{"train_examples": 97500, "encoder_norm_position": "pre", "encoder_mlp_ratio": 4, "encoder_parallel_block": false, "encoder_patch_size": [4, 4], "encoder_conv_stem": false, "encoder_widths": [64, 128], "encoder_kernel_size": 7, "optimizer": "muon", "muon_scale": "match_rms_adamw", "adamw_lr_other_params": 0.0017}
Rows from block 4 of the decoder, named by matrix and row number. Rows with one number belong to one channel. Each number is 500 + 40 x the weight over its row's rms, rounded and kept within 0 to 999. All counts start at 0. Numbers have three digits each. After the name is the row's rms in percent of the matrix's.
# convs0: first 3x3 conv (decoder.decb.0.2.convs.0.weight, 128x128x3x3), inputs 88-109, a 3x3 kernel for each
# convs1: second 3x3 conv (decoder.decb.0.2.convs.1.weight, 128x128x3x3, transposed), outputs 88-109, a 3x3 kernel for each
convs0.71 095:431481523451512554467528583561528560523477512500472519446506496462496557480426507484480481477507515536515512512487464514537531487515549479471480448473512479461494490498496533483489468467484497509516499532486511513496502526582479513478516534547482418514528477599515432442460546529500551543510480520488497508517510498505473465525494435516480451482451427608553461655566476581463479515569493552484418511394484548504484535479544522504535508513513520534468494537516520446488464425501447457481428575516455599478480519449492486502490497486436453445535521517516526468482513422467503543452523557455538546
convs1.71 094:462402536492480546470476591505520476508509467466511464534508400479514517495508557510497435496450469533477529435431434489468516496500506430514538501490532502537536537469557503451510519568508516495524493429491530511551442490428498539521499522499501539545503534518579601536419539557484458523521459523491537503442480474491545537585502550558459525552497553505456423445489387496487483509498456477474513485515500403459497418485497468485490464535492448479470465432490489571503477553445512508487477443569558408593482416545518447566463429540505491517482514556548582591513488536491519515481500530504509519
convs0.72 097:498458462462433457472460526532501474462507529498503486478518476470506538511446492531511528501494468504515488455471495449516475495466443522502496472484488537535567559518527504514446516518468494480508492478529500488522572505480507479555506492484487443440419457478428453544466466517433439495397434485513463453516514514508515488517525506531544535513492537465529463546608512574561511412518542479557504458420441482515462500450435460454564467535480448496457465468494546491506491492439487484486469521499452612553466596443487500485558537508491509522461477447480536508463582547491511483512519550478464519
convs1.72 116:446477493489482509509550526508541525491502553557573581517484434484546509577560533544461491546529541435485469524508500540519553472501500438408463460424492435428485526469523494472535486485500461499522446517504532521476523498467536534524487497461450480526506513562536481544480536554467475572446475505511528461484476496563545518561515543543532568557503482473456402520454461488439559483504516444498537461526490470491466456480522516509487532506455570538424489481506482527477543551500562542528523435524469487546538593524518537589495488521497516489466467521492487519524510542486509537515505571546497537
convs0.73 103:504473497538516440498464509468520505449506513470495510464503515467475497410463514489577468477601522465520533525513451496484525428515445475549486468504508478501525510499536497538532478486499404476552443495539474498588508524514535538489547547506542497487530479500491443490473500488531506508482493504567485441545541454542483443539530471552535455526519469512515523442539448468507441499476566390491558508479531453492495535480518519441523411436512466432528430511556443486544483446506520509505523481500472499478548472485477474475505415544508555543383515483458449540455494481478476460504485442496444498
convs1.73 085:485473491525508466463475539533567567502552575489539555430511489501495495511494489478466456494494469510484500527479581445525511439462456474476499441445505520425514499561531513474491465505425535540574522585612473597614516470489488445456522524482551523500514487472505565444509482503539459485535552554475559489514484469552519507578489493501544457531465510548536531535463576533449532508520496488510555433431527502539511465529515496542489503468558484586529555534586556526497533542535506589497489524456525450497498504462543498504509522516557471501560546524476497534547486560542548528474518478550566490
convs0.74 097:433462504431437485440479499511503551481501509486484525413512504498451523520538464478492472565437504508522490467464478537464484495533484546521537474504500504512505498557518500628578492615592512484530504474502489471517567550501586546504502440464488522537476511556517529536529511568474492546538532554461452482523506514524496541536563574527469515520499501512497506557519482495454444579530468499589525540529548521542524493606514476485500519502503478499445539508501527481495549448482465523494534521453521537521484500477465452457525545438536492505506490472499552480353427487471433501423437504510457532
convs1.74 096:466479524508595486530576485480530536493525509513534500521495477529482501459486540506500561491541545529554547463500493486525487540579510493446458497516479492453455436415521528432482546505518520528504502471526495453453528470496458440487460520505461452497473493536427459480428435451444503543444491543556484428529483521494496486466496457470494464471508490510513462515506468519616495418475497546562492544504425491465487455539579434537525475473424511528525490468482519549547552537525512478528476509531468519496521497450586563451576524489513546505545488578518488568488496461520567490523511516515486451
convs0.75 099:478506464548574550560497480466450477494428472530546537502495500555566564546579605508563521474489488519512509454451487507517494484529507468453497510511524529541499499500514503543557516457489495489490494512531530544537547458474527519520500523489498476489533520540551599566500551542475524528470481447483500473515494475507477517500473509517533531485502515553487403482425419433411435571556586581614585534591544434474513536586563527537493485491462502502520506517540512485462473454437465438406555516476441483435513484493478537585512495531546579586500521511457462521482535520524515502527510486507480474
convs1.75 116:595563506483460533473504553460431474527518517550566576447469469448458503464499504531520509488520490456423474537465535485424517478456493491519521442482509476473474559578519498494518527511553475480490511548498476518538490563538472500457408437440448475474514544505504502540505488504489478504506490391480532476520522499494472482484471535531525511529519539560557560590513511549457457531456508446398442512526500529502490497434501455439552507528500492491489461453484575565514540530498545559502478460473511511502455555550437444459478504491439472438476522498414546550515494502477492507531542512538527452
convs0.76 101:516494532527505470522553519454473471491512501533498494553523466552464435502481483467549505509526491509534475452517521492497446492509466556542524409458531447461508526484516494493485517511518527524549510510530464437468385356387528503450560581499496462479551529468520459422488532575505583582528498515421451454505474486535590548493511545490516549477478485501529444480462477438438520467517490472442449392476493510488486451466438393471407501539525517532521529506557464500519488503508487453484439440457503483441524444426444468518444463450454495486527531479516535600512545555505502545525508529500509530
convs1.76 091:475556547522475530518522512503469475536476539553533531497449455537553489498540559560507597566504484507493496510498513489492511524484557411499542500543579443535491480463479529490490523495494469505552456502497434471430528473433553512467536558538503516507493516533572538540426446487453446501424519476500490514514504529534514609516481506508541596470449502533561553526565545509501512449524514487534552522555539525518549545518508540484563450494487498468434458437479526520495496477454521498488523518492469500505587550511473470540485488552452541528480519497455503484546469489503544568558615572545586540
convs0.77 099:512579553542542511482551546490466476513501489496480479537584603573567554474529520504468488545519476545540510475506477438530466410405485496494499544522471475521529483524532473494523495460506464502500496524495438499512474450470494462458558532516521555550469494509401481458537495515525547538498519510518493512510490503527498507531538513511523501437516494525462493539526497436477492538551511503470513575479465497507512510515447486509530510494458549494486530518501492394463553471484511505483501478432570514452561568501437401458411461440529391423468434537452380400501467489462492504531484440525547503
convs1.77 107:496517528497515512446470530531522572524526466496469507435495455422483494457415473500516499539490432530483460516618529508526582518556522468481560517457493520544541489560496441495545389469520490486516524481528469500528490492465502525526460466517563534535511566581507489519470480467516451468470459435495536520465523487491503546508449477516538469507511533517557514503487492534490462502490553468535554461465463505438517525524456465466530517504514522471508544488542480469506536502475530526529568508461542501515543506541565553478533556522533552537500642582468553592435475531489465547477448470536477496
convs0.78 098:469476450449466471471482476461454457462424450521489513515507462520505499524510485435452471430451486443430476450469477476482483472467462501464454482474461460449436516513512510517491484490492525509524521513538495497520597557545539505495530512505498466441479473469467478474462475469468521512491528546525516514520527490517499501405446464478535507448523487484542490473502474542504520470460484493455472491472481530572564516560587531579587462463460457469480449495521517504554492502581491517559496507512511501506528505524478520517494507501512503534532569518514567552555580544656679700624649650684722671
convs1.78 089:498523549546561571573538548520505493532553515543544502479501503461480509480496559559567566466507516452484521612556559555518500544503489569570541588541530547517483558512542531486471520480464522568523500514481475479453501441411489471458492460401514527538503529521540536511510501537517504531541530550495513504505497527481492488533520507520514503524536522504537570510528580517538565544576575494523524443474471439413428446433426482455474469490514515536528549564570521507544514473527527517575494480460537539508546549513526534583511524558475519562492452441496478475532514495315358395379411439377403402
convs0.79 116:451495453515536501482528462455519480464544519445518489498516488464500479527506486446492478476515519440507502523511478520516483507508476398519456536641559449562505380470476496567606488557568415519399550589565471576448419480464474469504488514512489494508503499489495517507457490475504527516493512476490509513457498486487495496508550524544573548473508492485493483487500494495507506487528539504483501502479494531532522479484482501493510510490453538531469506524438498508518505502529467492463451514487488510473495519507510515515511487469542531532488507495504528503491519469501549491495536506479517460
convs1.79 095:537486469503470460580532502503507548505544579473505530465463442545511500551528541480527525498492521532517556515507487476477498470497495487455499511441510606532612510480460530474504567533540527424492496414430583510537511517511480511501522523539493484486491518471522519485466564629432543573484549605496520484490513513483496486501470464521451440508442420570479460558528508576554539486516482510546497494510484501509512481504512462477497559540525534504490513476476478471485455461450480461464511482507493497510540539551464485470477494502507514485523534532546498515518496485505533587483498554455444511
convs0.80 094:430472485494484505487468461526479437488492454485488456510455361501456439533445384567529524526516531432455482480481495533492454455489471531482472472504518530476496497445466466486453507528469510516497516516523519521497533534508478457434520491464486573468425556535493391379467452504445463466425493507512496502498503499500467508445468511440466470467504523422451449549558508451466509515533495462415523496485505488490529490543547418528513498505492516443457484503506534525518509546532475549510539539436430495527444487444518410451492483472492458460474407506555635606450553573473485491466514477499480508
convs1.80 100:533552500539519520475452534509527541487463471507538587555477499557538468575579545505490478473497470425459435517483528542527439503509540554481449532512500470546548517511500536517504513500464517469514517429500533530516546524529517531497521478487505517522502516548476446504528497515558553490450503506516514513522469538527503524466488512472469475547530535456510549469470426508568589438468515480498471551563591514505531474462469482480465490478516539516534503482494465466501469429466488482489639621610494471524588499458547554528541554498500555523384485503416446367405548480519483458512470543484490556
convs0.81 099:455488448505504602526501486495485489480475560475502509481534470498505524510470459494549475500488476485449489457519498492461437501502454487478486486493541562555533500526467516506477490501516505496507494500487486487481514625550531567500538482430426501535554568536506454460496485508451481499439473486478480506506486518507527513506492497533513497475515526393417419495462460522504499497536542491549515467472472500510560461500510394483550559508492473484485511497527495451516499474487491511483476516446503527509454455485480538470495492459510528514487531519505486453513430428486496494531482501518529517
convs1.81 101:486514537486549505540475419530511553466527505422473459515505495462489472526501552499543468454515505570538464535568533483523561448483429529555482488504482522583541558551540535483548531511489478445434480537510483463442518476500475473539524533531481498530427467484448489481489505497448505454545545512485550518477482480476525531479484421466455419497504463559494498494459574503442524573473552460477520477492450489550532491471476457500480515455486550496482546570456492489525419496502557528480486518563453492507486397496502543496592565462544510589453496494456501563429434491465513555516486429517487506
convs0.82 102:538534505487503549494486490522499479523545536539549576485488507387464518439426530500527521524485523513494479522515534496471404484500517517510541551526506467528516539515484514438434456465482524539526504513505508526481451466440461395477464473452531547533528547540492522497494521488520498493488537481511483529474487492498485526499472486480400469480469485551529466522491460510476456498494488450375442470473487471416432472463426529552480446454486478485505470520536467450507494528545476512520476478435449437517424514517462498436459535472588473487516532551534529498493508494544508499523520519480506485
convs1.82 117:568506506470479485518496463473513435456502496471471505467550484466530572455443502533515466489542471485491456442523521559545498484539505572504506539472497512503513495511566564506506530519509519480481468474454449437493534526504500448503473555539483495570487484469442418476552513550504545612537559532539540577506537495505500501472493494465523529479535565531571475558478477522480466492544563482486526511478472527491484544455482520478505432478498442552590547558575485451501448495470466511529484424507485476465557512495506511462586534492525490494510535538518490570493489498507515555491518468511519484
convs0.83 102:518580505509502541433494519553494487575522480517446350548553500510479454521469427540505524619501526498476477542515547534542532537514527459517514516477573503514517548548592497495530476422505481498501475473512469455516580536491525526459491486521544562478483453467477483503537567569520509502579553454553534502520519508488497461460538501493514516449466489491424531487566577516502520443502511461467456503469497489514528479515475454464459459469527452476458490489486475418412496440417508488403449481480502501489442546470543524477499465489472487466511449493484504551508508557478487524490550492484470450
convs1.83 094:595490502464518498496470473576540461505494495513508500599564504591549469468415494493487442500465450487495437438455463435383455477470455487438478422444493479485526487554540490569493438509490581556556565532510506476533509535490554483482456497476465465492476456508534489480456485491448489519442507492536483533489450489513453510519533463463509493471476544482519498504477479497534519510481518535511515493461479526502533543434452509555545599544539568566579591545561552510504507478546528527555490535571575497549551537512546513474520514449500466435496466452409448508489505527567508538455493546511525514
convs0.84 099:422438396548493504561592495452447508468398518483470539450485453462453470534518484466476538443479533416448517465488476485419435552488551510489491532506552425495504486495487552510488496485480519513491494517522468536504471461478475465498497505548429468490500483464543524543474451495489528512464507489511543510523481528484507520476500468497468485515501488520471468459474460478494432557482541560519537523550452501516444453468496530508481486482481484481505501457497509575463489534502491498456526441452498490529508560525530548523472476458521475419577582550470514485506546529467519518485463456524508487
convs1.84 110:544507515561553626541509564567584522461543545545515506530487474505458484571527493500487496497523556551560487469432463552519532547559527409447478441476442496515501479516458491496520535509505466434483478500567547481579446495499527565525543541513450475467500442466567503456554498458501473501485537547517505548453473419503496500515470446548550488567539489579534494533530530533522553505519575490524500458508419521475536477502484507472424496527560485517415533491518552609547459479576476447524495486501588587566525482575460447436434418401511500456498552543522564629532432442506498509474528459528515475
convs0.85 129:471509500503491521490486493496540500500478503499509504506522502513514490521499516500498495472494482506487517511473501517505506522510498502503528478505475487465482517518504523495522527507503410554464520382521430569460523488487505471505515496483478494485495480483524511509524512520513500514507532519558396503411535388544431519491472503493500489526492521496481491508516489508492495512487499486517507502497498502517515507522513502506523299604306578249587298601283461534499528470537468518485513516505496488498499514511526480542485516491517497535495495501521498522491498508508505515515532523515493505
convs1.85 104:487526515493499515494510521524483508478497470507454485469469488481518487498510522522492507496521516529539521516494506488507529515535524504498494505506515506505504487474474507490474496489484587461565515645470576471557452493465504476479486502483500500441538502513538508500500471475495493484512512498533430521466579454548432532486515484492482493502488498491517518503504510489507534493497494493518492474498507487459518455477456489473501694334701405740436696360697506479516446493477494466513515492494491510511505509509476529480491510508486497494526506491479490483515510504499481498497509507514489524
convs0.86 099:445491483455545628497531527508455546466424554485535550488525554439531470439465507478493486566474446548495498480450460486492519535540478538487495508513480514498490540490513475487547518525506506529504553515486468496453513547497511505515493480551494502521472409474482519470477426478452505460485539520473476520484512525489501559487489483508528451470486438506435502425507549502527503527532488483514436483448429495546548476483454492464448531493549513457491513451514518544536538461441521504560551477409504492464436468457559523530507409419476506534453468480456477428477450521514454564446558571489478515
convs1.86 094:405492474418434533466550546411468467499512503374464536520578473582555540491535539439521512607502506475485498515512563414555461535464570466426472466501488454486469502453495404527511508480472505452515514512466515460528437508464546513499521495503530504469546572551545550514526499520553557542530527488487428493501529494483437466499456497525531507493432449475514495443561550490510487487488506482507540519512510569479516501547515564411479567511566455549461520436624451444507518531526475377434534514523524492591565550520517520517537625523494517442467491476519541469488492532475501535452467525453505515
convs0.87 101:486441535449491466483472500530486486444397448480470501498544574444475544473484478474424495508462512572447462554497520529490529508487530489441409560451439558495396527550477530539497527544511479499494478491536469482470559531443498528509511594470537485471528523513523485512479465454548589545489498561502440498521542476510484510456483492503578482509576527490487497464514530479477510511517535460433483505430471487490454453457483433479508536542519461507466460498502531552537479498518491451590530568576519513480476432454531496448462455517446486425507474589571464555483502531469513567458471539371421565
convs1.87 086:483560520540489533484547461452466419487544463477450479521506541441580537465479512524503485450530501572485501446489561534532521499477503568474487590512436582535481483498486454457519492483459509493529493535579518548488465466457483470473516483473469457467515515481489478447505536513437472487556569535505558515549475488503543464475488502471470533479520531542532496500472502464452480469582508460552504470546520454515587527424554465472544445501584529494528505450470419509559479555505456491481584531515515441440530463491615557501547571514532548558501479570508531481414448555524583534528525500424470487
convs0.88 091:500553535551583530515569487463430449500464477526444488452489483529549550544540482507531529525444512543475504506577528497546549469478506433384406450414442508499464464476486516498499502488415501481479467490468482464500534554512514534508561466477502528484517480527612470497497489467537488502531535559477498515506505549479479526658643608617699640542612554464509537502479508465482555495468528549507489520537479437499432472527538466517493473502470470495477507477484502542515517568479534496487422439513505570536553550495496514523514474525508528462478442483524391538531477577538550540496535529500488457
convs1.88 114:514438433474431447514499534533518469589563493544612540507498499482489475505459534499497479472489481454465499532539546443453508468437444548501496577533528585590510529531489505504483510509510492498547496502530438476516500550498506501511522519555536512469536501461543540495457499516496496523518479454441497495473515502547549522485516449420472430450424420497482512544504483536473458542482498535472416511498463538480455513394430541463495470447497421491483484472509511450485513424467534495461456427432511459543524569580505534551494520558477487511458513511465477514450513479555535554555515513521534506
convs0.89 103:533538457531536508514453521495523523479457528432453466451476632471414474434504497584531592509471519543518506519480522527484539479445506508496465527546469538560537472513453440489512474462460523545523525498500480470442567515491531466496565519510419439585485441421482514479515553505464457526525496464485477493516540591504538497492411387529472440581514560512472507529509480479475458564499461552479504438469467496501493504554481448412468482527508466487459489486452526550503456471467469498457420421438506514519521504493532495557512556506504460517470538499465511471468466516548593586474451436478439442
convs1.89 094:495497489604477454489446430475493491452493448476516493508537508497546500414502519469500513508529504472520511480494449492532466422512499460418458521431464476462483538493499568502508551509503526521533510467501546514455454466410499555485483512476510501514510565546454530581492523507482571554500474510506461522430436442515488557453460464563547504562555520518476474483498487514488438470517508526514508530465475553591554560454482503568514513561534513451556425427473530537506438506490491501490482459485447423436580554482509519484458470479470506481486489500527554548460439515520551525509542530489429479
convs0.90 100:529519400509468468474496467509556564523497459465440479543468491482511450484577560539562487524486478529514498483541564520511553529528485475477518485525606521541512474530501499461448498510495486478496461481501494527519459455438453465482486507489598511506511465492467438532563558512533475457484526462476486474506476513494491464467487456474453496554545547476447526573481492503462556490447520470505430502550513473443566516487545521540450466501473496467473514481483536425487592448486492507502537483370482467448480514533571532588590482435480527570471504623534483481459507547508534500457462480452449473
convs1.90 100:522546570506475475564481528512516505488506484463452548503478478591522451480532551487443503560467475512475475478451449457495486480546535413498560406443535445535556549484448482513509546498503452474551486428505538550524529527500466535506545555509487530501510523424470478416483457495542518435526448500498493517413478503513485555484501485475533492486482456488518515409531459446485449520533522532512523540541535436461412473507471450530503493476438480520494575470443489513496587566442574486426455515486522505494499475494496460486550515441439443431463480530473517431414544518540515527497486526500497561
convs0.91 099:538478509548472542593602541463507510470479461464512458557573517462548543502472520453491481392468469445532491511536512503445498491404421477529477451476457472490470501505486567576533569616575517468508528533489561520520496522483459492485475520532547563503539667601420459456533467486520529471451528552487509528535529541478511504490509475530480548501490502522453486498492471437473527551581501513511449490533438546494516458495475462545463464454468495489522481466493464476434502515461483459447515454511494484503447432497487441473456441412461532442488514437463502496461484529523542509514482476512503488
convs1.91 090:463531460457533477466510488505534563546550605470501456535589509482515540449439490424420546521468514541464496519604530494516489452473470522463467477422431495417473488514545503502471494496551519537495602581556495481514446517529522514518541542516526523542473406459551452492425497514516547516511556481474474526531486510506473509457448477433472520447514495552529525490473493513550468556525486570499500496437422525421439515553485502560488533475524484552447569574578459450536499443534540498519496486448471524470531477410534482533607524499495532503535497547524491493533506507480571507516573539509457489
convs0.92 097:541492479623503488602503484483424493487464510498483540451431504480517522520457547480438535450515471449501491580463597534478588521503520509475550566504521539513458467505521458539498467488502492481494487505486481523504494465476467493501475493500503566468479594504423435397420420484464429528380436523500480500515467492504506470496451457545484472568527480505456479508517390450471462474464462447470531524532524489437474562461507452499508472537510423484505461526510452454468465477440483512504508518571479519550476492541412473502428497479504562461429440416513473445515446423499503528517494577497475551
convs1.92 089:559491428513564417534513451521521483524551490541511472491438493482509513446479537570532570528535541527479487488561491499492471475513457594535453495498443481490452465501491476431533500483519489474531464520490481508488528427490512452507501517537553527521463503541512484547520540554509575530519554543507519423487503414512508499439489517451512537474488492528513535514502536512504514495497511507577555530534507476497487478498491397546519615504557510525553516526555565450462579451505476482519486455522505468463458466435549486482554487508524552493528532473554563481522555576469489503406471499491488543
convs0.93 097:493499523532515495544476564532534470535521515504497489618625567460565549445461477487469487527497427499527449466416517483475536518546541524494462528537457470510460555552566496533546502441441510503464553506490529489460481552472468522482538525511629614513505446478467514486496552484489513581503473480510534528495496520504487499521536528524511536507460508483510505465587553491549489454509564456553566453503439466441502558475560559414555478501465489537511487506507451459449499477469474439540487530503526512462566527451507523484553432523462495506491512458473524505492478428566492427496449483512488523
convs1.93 091:565528521524493425453501473496522486473571401501538500480449450437478511509453483519479574580500533541595540453495488442536501468486524563519543510485478510454455532537510480577585468507531578531606546526468542479507484485497556491481498462496502512510428560497437511405504489420520500483529483471485549504447502522468449475507485493478550481494456507551444504542490471501513550516559549479572522501482503521562464489548438534571537515489471474557522515422540512534436563569503565479500527466547560423497492518442496516552533480440576509447552444503561493487482468531569490483509483516516413469
convs0.94 097:407444478448413526548568537519512474486484479557477466478463469644572426524564499510452541492454509503496510468519455465514461458493506528463475485496483529511477487524477482468448465511436508472490493483484530536465493525510609556504544516498505432439582498415532575450472474536502456506505488518480479489545507487527497439523494478550537494504554495551536496476498520515496550527578494491543533460477524447478439386413476451395495516531498522525510500523495503503522560548444490489504468505521546527539523481547449487548435452476425458468520473471574454465569526470484437528496503527536548502
convs1.94 115:438451420456519485504445516437486471505530472527543533441405516559431444592508449517533485573544542469483501513511520473532508453512533519523487545539516517499492599537481598572531515524554487502496494492512449502541528499497468506490454507544500478495461511465465483491485464472537512459504494445536493516494484481537545547483525520518497537487500477473476522479448492502429435521533566481437509451422472533579536519623554545493548513500531504458508519494431464480432433549473430552490468476522459503443442505562445536583481498601473489536515503466531497495504478474521497511524480454539547437
convs0.95 100:418501488425490503519530480513492512512463412531516494467429430472441438474510492503541465558489473511522511491469448495488484472493460503498484441498496513533496519479443483492461493493531501525510493505504499519470514549546544545480525488464485419425476465512569576578468518526547548517519496444488526481511499484503526534490556524513494489515493527589536464474514499489522499483511524519468454470527483427555473484503534464455543518521540513530542514502517546483471578480421539454496531607557499586510487450468544462523436469558492597566476528530551540557426466469505527437530487499537494532
convs1.95 105:527516555527520536528512520547488489494539531486461461521520573467501466528514524483522586522511464563518488565549552567532563556500504445476494506522524544486528535525505539513460512455471564537526515530521532426479468499509530528510544500507470483534499479492507507490508494505426446550491433520502465493511523524539463508463451493493515540538480553492559513441527480466504463475540546513534515478508581499571567505488480514435476506502449423525455492438457574556514436454461463477509426466401556419434491457527389443426396513499493546551521528534534553500509461518430423459505474500521517553
convs0.96 096:513489545559500522566548561507533501531521520533515532500506513485485454474455444491537550570574495540580518494511494532488524559505474520525442462444470442487457496458456529545485485508507455483510498528519491479513515468473550532544533563592525469500536452451573596523497465526485494535516519549528514477494532473505531532579564585589597530577584565558522521510504439468564539481525523483507539458519490514507569491513517425479524560513489547462477484486471477492499479529485478469445564466454529447414463507463465472455487525556498549567486521524501507485554531504474511504456485494492470491
convs1.96 114:450458437467502516410495532411419448516468484529543546553551497549527453560509476517507491475443475459477560512540511541543498552550524570520547575473466521446417563528520554520440505520520497525515517510533509529522511500506507527539476488468499488425485482465465518453403443539485496514482532510486465537544429466515508467499484510522417482501483499483482485539529474491515433501512493468479487503457494495479471549533499523541528521551497557525463564528457523522537520555540482517527479472504513493453488518514474524543441490545530529539509434378540436433491467427511501504493499567561496528
convs0.97 097:544514499512522469498482482494542535460414520519457472468451483566482471452454552478483482508463516473500548493498492435456473450456433477525452472507431505495504475411510495463451486461426528510527510473481484474505496531558446455498461423481495444494556440450539527510497494487542458491552487490492509459513495496517553524496540473493484486446487434503496467520457515535441427515481455528493511508453448520522547518434421485568528511526507500508492484446499498503571529565498599541522537601497518495463558556468470487501473397485508486514426455479449566527528586563496483461499488451569508429
convs1.97 090:564496451528492459447433437474514475478503514523516540460530565528567535576561557496473495504538497441520511588512514556508588505460513554520487539521504513475488564510496537504535555524471531487581555477473499473437514525560463536518466461497544470478532502448579582498478506480524484448512479524473452451488496471527499519568494508549526521560494518470434468563567501546519513525485417490517493538535538505491497449535462480475476537525598445459508503489451448436369457446430522510522505433474559461476552518500562506401489492488458505458427417425446412404492472493500520479520511514546471508
convs0.98 094:507449480444508477479455508568468462466402387467435440536494408525525511522564550507463534498420520469452519502501549492514534451550559480511542497409501502451498495499480436531507453423503480496524517524493508527497486490483497402407481453457521448475497490465558454466505509546451472517547534517537516504523524507531530503517549465520598529473521511403427504601464405513458471475547526510606606499556546481494543485494438493528435492486516492476466471495463501435490478457474497475460494475504449469518492447468520539471505479432432444456502452482572419413466458488517508503499496559458499521
convs1.98 133:466544463455525498498485457508486502548558493461435502515386440526495519535558479576611517500557502428464466486509564476479547443471555439528498439538496434513512503511537413465534475493428491465500455491561421530499469483477515583499510488513532553468488503506505514543509513458491521459489499455512505492498566519490519461487471511504526489530485453559545488604513429536544483511405495424433527527511455479506510488503530432483502461485535483451485470478524505527512473538486449501503499504486461584553446549582505520511452464523414425526477508501544589466482565569495521519473437466485505492
convs0.99 093:458487485531510436569545449522533490543549519467451505510492440534462480541476461487560540500557536560533497461505484531556525560483505488484539435542531501519568476521513506499530498558505491494516497486490488463468510483486470538496487550477471472455526551471544528465492529430562566466555537539498496481527514492502499503534512517526529434529542530498527512476564485518494459457495502446489525448469494458551574516458604467492603477502509457465525481466510525588445524567496489550498510438455502521515511474487491518542539550613548546492529507527519544546446472515518527504516499468496454459
convs1.99 104:482455515474504446506457489431459518479506484455525508557553526572543505495539514553455494512468512472525493531470476553467470571545485491515481507513508495528512498510435520471515580490491528464548553542464480581457514437496484446483576493505498486456441497458538580503508470494547447464557442506456526493467506477510510513536474464487536521536494513544543503533509539553470562553503511535508495537534461403533482403432509533481445585535501492511482482512470524489502483528480509450512497451488475468548446526501472548411426459426582506487567504518535462531508471496519481514509498527505526527
convs0.100 089:433481521487499503467479475548515517518510506542513538553510543512495582450554558484518521478508516532533551472492509509556482460515475475484488470456479567436467508494493515520488452483530489491486495521472518510503470510482492497483483509499578526509537542509510610584494527506463472543462503518470551558489519469482491471455486523468459484489520507488461540556490526510460492517520454476528516468486520478486441498522528470560534490474467549430490511458461484503552514545503499505532506482517527524491546475516552500493479499477450567531525484451495450419566456429486469526476476485461496503
convs1.100 104:512528533557527478519557503500472415511474431491481410463528500388489479413508509487530472457497473493522507533495525563500504564484498583557486521531565558478522513483552491443510523504490487541438502530461496523454538478521549522461523469500532488524479479490488476465490565533491533532499546504508477490501487503482514503533493588537497565509504530465500549519482525553445521459500476429479532430444534508420513449426527498485494531554483566560478555501506475459486513496466454513492457533470499502438541530427471424524503487550518530525483556478452547532446507497474537529499540497469552525
convs0.101 096:421520508474515529491535516445410441566505514616564513505496508439490487469479452518514510540539530528516553524513422576548466528534491574486455509489495510483437490485525562563517496525483494469436523496535487532510614504475549510488552548556490472487528547503538579503483475505535494545460514552547525506511490496553545506540569539487541526512489543454480519486477517459462461476471501463417532473463485481532532445493510431463505517512456527455447548520455410404491461500503482467463485474404523460438540546505423415541417513506418500500525532566476513505487488451524508474485484491527525528
convs1.101 108:424445501449473527459501593455460452511480493492547512497515498516502457525525480461488504455476549528515562485441427579535435579552436581555486557504452564486430492410430515481453538493478485450490527530563557524504453437447461437442429406394466478485497486503537565489423513537509506504484456542553505507554540506565545474499513501516540539532541523439435539451505519496554571503543531475518511501513526534541546491541536533519541558456470540536511548506470463517500483493520526545544545496469536457444537498507507502553501469483519551543521566532468476493465459443473513477530554515547564550
convs0.102 099:500519490497495450523552495535528471495537512511491491470485640479490518552530479512501554528509488529462470484490494550486455546474448513463490483461512541542534528521505557528479519522510493496508500519522502518527497476552514518524557548492453523515474521470547466485546469477511455407503491433509518536524510514492460502486418424473454462459494488540571504682564495557501537578435486493506521495491438547497478494531440498518446473521505499504487533490504491411350457476410552467519546524555446562530589580478533491430539501463424454529363396457428426475452450458481557505537513470519483464
convs1.102 098:510493505506458526478491535476532514505478428533408483486487499482565545471535505520568504514527503476490549487449469469505495506569532432481506520514540448486523465446491470473503462511479501487475484447474449484522417467390465459422495468435526479456532474493559496529463453487487513501511541428477508510473511499465462424567508531592513544513507551511495414513459460518437546502483535494584585564582481480426511510491544511442439466506428509429410533486499544535527521523556557510497471364466465443560487490483556531507548513524486559446546585570608561483613485491508527476562520520462475524
convs0.103 099:492454438507508443495528521480532531516498538495527522457458420476545551461433505525491501555468452544462461449446500428536477511602479560497455548478466497494468514489496497493476499562535489549511493504523469472481504558516526541472473480442442486477512590580424439487545562489599579510519534475458493479473520509517502510530535516500519456458453463497463482616504485583479481494517522488413440531514452424436421457534439502565481502546533460529507456529510559492495529452415518516465560550483562498510436440454618585607555564550469422484523500529523507427443400458516495518496543545540517530
convs1.103 095:442456461517511538525518515512505491486468465455442487523567522434511521539502510518481510523548540526522489439397449474473533486507494447442494441481500496508521423457477504440459479481518575587511488515473413494524518494496459456474520474493530555560462464531501506597498439479479472456523470405504506528518506491486488493486546507427478478472503592456522430489493425510521448595554546547508498544506496564478486583479504577533602442471465473500529456486449542482541575519497502550514463505518422455428547510408477503500515485409392404357502511476553542528471541523457548448453518475447467393
convs0.104 113:466476468483498478488481489415420418473485481486501478487486477516537517521514535601604629563556567541524539490447461496485482494476477453496549434455511437484529528492511524517515487512527469507504484503507485484504434468473463499482434440449589593592556548560544553544492503538493522545513525554494513501500517510522533512561500506488437450481460483510490500521470481503518518527499494514511491506508485493488472509500484547543533538509502522482482531515496466463469426431426425428465478472431470452428451477464448452470505490479487463485484502523496503521495544531376406402384422410359390390
convs1.104 128:546523453526509490497508495481468449496482475527536527505513471498498508529509505426459442420472464434483456539529522536501493530522526477508536488519550479506563504530571499502523531538576457491472453489476466491476544549576486488543525517577500511488478487449429425396552549563545523533551544541500494559500501551547516557518508492511486473519509483508528474525544501475473471502484513458439482494481529421425380463499458454469455472474435521519468496492409499520539518529522462495496612577537601547491500463430557531502548494461534500480537499503525480482533509511532546607485513579494501557